config.toml
arch = "inception"
beta1 = 0.9
beta2 = 0.95
final_lr_fraction = 0
Rows from block 11, named by matrix and row number. Rows with one number belong to one channel. Each number is 200 + 30 x the weight over its row's rms, rounded and kept within 0 to 999. All counts start at 0. After the name is the row's rms in percent of the matrix's.
# r30: branch 2 reduce pointwise conv (model.blocks.11.r3.0.weight, 96x384x1x1), inputs 0-127
# b30: branch 2 3x3 conv (model.blocks.11.b3.0.weight, 144x96x3x3, transposed), outputs 0-14, a 3x3 kernel for each
r30.66,100,224,127,128,217,168,128,211,227,126,226,129,227,223,188,223,131,123,164,131,131,236,211,197,224,219,129,128,123,202,223,224,228,126,223,187,128,127,129,228,126,214,216,219,221,228,227,133,177,128,213,132,228,212,213,104,193,142,223,128,227,205,215,129,229,127,130,227,225,225,127,228,226,136,127,204,223,128,126,130,132,124,122,225,135,231,216,225,204,120,130,227,227,209,125,209,211,200,205,191,197,187,188,200,196,208,199,202,195,197,206,200,197,197,200,208,199,199,224,200,214,211,217,200,222,199,241,203,201
r30.67,048,202,120,125,220,188,118,219,202,121,204,119,203,199,207,200,122,125,193,119,122,218,223,204,204,198,119,114,123,214,200,203,205,120,203,208,123,119,120,203,128,216,216,196,199,203,204,122,198,124,215,120,205,215,213,213,211,195,202,123,213,211,213,118,205,113,121,203,203,202,116,204,202,122,118,215,224,120,121,119,120,121,119,204,197,216,183,203,214,117,118,206,205,217,118,217,217,200,221,191,192,207,204,198,209,200,196,156,184,193,232,201,202,170,203,197,200,205,224,185,199,203,208,200,202,203,195,200,197
r30.68,020,114,216,214,230,215,218,225,112,214,118,218,111,113,210,112,216,213,115,218,218,209,222,210,115,114,217,218,214,227,111,111,110,216,112,208,215,216,216,111,181,231,226,113,113,115,114,216,205,213,225,216,112,229,226,210,190,160,112,215,220,206,207,219,114,218,218,111,112,112,219,111,110,216,219,226,225,216,217,218,218,217,218,112,184,122,202,112,227,220,219,112,116,225,218,227,228,202,213,199,197,208,206,194,200,207,197,219,206,195,205,197,198,226,201,214,199,202,217,201,201,216,203,196,198,203,207,197,200
r30.69,163,205,204,205,173,204,203,178,207,205,206,204,207,205,200,205,206,206,176,205,205,191,180,204,205,204,205,204,204,184,205,205,207,203,205,176,206,203,207,207,226,185,179,203,205,207,206,208,194,204,179,206,207,191,176,148,164,171,205,206,179,193,172,203,207,203,205,208,206,206,203,207,207,215,202,179,190,205,205,203,204,202,203,206,153,203,174,206,172,201,203,207,206,189,203,177,184,199,201,197,199,193,200,200,193,199,199,201,203,201,198,200,202,206,201,196,200,200,187,199,211,205,211,200,182,200,219,201,196
r30.71,112,267,199,197,180,188,200,180,281,198,268,196,271,281,156,274,198,200,236,198,198,137,181,163,264,288,196,198,201,181,282,280,273,201,271,140,197,197,197,270,186,185,180,289,285,266,268,197,150,201,179,198,273,181,179,139,131,219,284,200,175,132,154,199,270,198,198,276,270,272,199,266,277,192,199,165,178,197,196,199,198,200,197,266,146,225,172,267,177,198,199,271,264,180,199,179,176,198,213,198,197,185,204,201,191,197,196,212,203,200,195,200,196,209,202,212,200,200,197,199,202,193,209,200,179,196,201,201,194
b30.66,201,171,172,197,167,164,210,173,182,204,217,193,205,147,149,188,157,151,160,174,166,196,170,154,177,187,158,204,179,185,217,189,179,184,197,187,212,179,216,213,151,146,208,157,137,214,152,164,221,157,144,163,178,157,199,192,188,191,192,189,192,201,199,200,185,169,180,167,163,172,173,172,199,180,168,185,170,164,204,177,168,207,171,167,208,167,171,201,211,213,211,198,183,209,183,170,192,181,185,198,181,173,178,178,173,172,202,204,205,213,210,222,154,142,216,164,148,217,129,117,184,126,119,146,149,138,161,195,186,202,185,178,203,184,177,204
b30.67,033,234,211,204,160,211,191,198,200,197,184,192,239,176,178,220,171,161,175,203,199,200,187,193,213,179,192,202,185,165,218,175,157,173,187,168,203,227,188,179,195,179,164,208,238,188,167,182,197,193,195,172,203,131,141,203,205,189,158,174,180,157,152,188,194,189,192,184,178,198,190,195,202,174,176,180,186,195,188,186,192,183,188,189,197,184,180,192,191,188,194,214,183,174,208,170,156,195,171,203,183,157,196,164,176,209,219,181,170,188,199,203,170,175,200,178,178,194,186,177,210,178,181,200,190,191,206,223,196,200,188,176,220,164,163,208
b30.68,016,198,201,203,199,204,203,202,202,203,224,225,225,229,242,200,234,269,234,196,202,203,188,207,208,195,208,214,229,245,229,233,224,226,227,230,175,200,202,203,201,205,201,203,199,198,193,196,173,154,194,236,131,118,205,205,205,202,208,206,210,200,205,211,194,232,257,167,245,255,207,242,255,240,189,186,196,211,197,199,153,139,200,200,205,203,202,200,203,201,202,217,209,195,218,207,222,209,219,212,200,201,200,200,203,199,203,201,200,193,209,217,184,205,213,201,221,210,203,202,203,202,205,200,200,200,200,201,195,206,208,190,207,196,189,188
b30.69,116,196,187,204,178,169,204,190,205,218,206,205,210,162,160,201,155,139,213,189,200,206,180,186,214,222,235,177,195,207,184,224,190,181,211,190,197,213,215,211,195,179,208,177,142,214,185,198,195,189,145,200,219,178,222,196,185,197,195,181,193,200,199,206,198,190,191,189,171,198,214,202,201,221,204,205,192,161,204,189,197,222,200,190,194,210,189,200,214,199,194,205,189,194,207,199,200,210,192,212,205,203,199,199,176,185,200,196,207,216,212,190,158,162,204,145,158,217,155,165,195,48,45,167,31,61,188,210,194,192,189,198,198,206,192,191
b30.71,213,168,169,188,167,162,202,198,205,199,201,206,209,153,149,199,157,152,151,196,173,206,169,152,179,184,181,194,183,190,201,199,179,191,207,186,212,182,211,212,158,144,202,161,136,215,156,159,202,154,146,152,186,154,197,191,187,190,194,189,191,201,199,202,204,168,169,168,163,169,179,174,207,188,166,192,158,165,193,171,168,200,167,165,209,167,165,195,213,207,209,201,176,189,191,176,190,190,191,194,186,174,175,188,174,171,205,201,205,212,209,211,145,140,204,152,144,212,130,124,162,113,116,140,151,137,185,200,187,206,187,187,203,196,190,197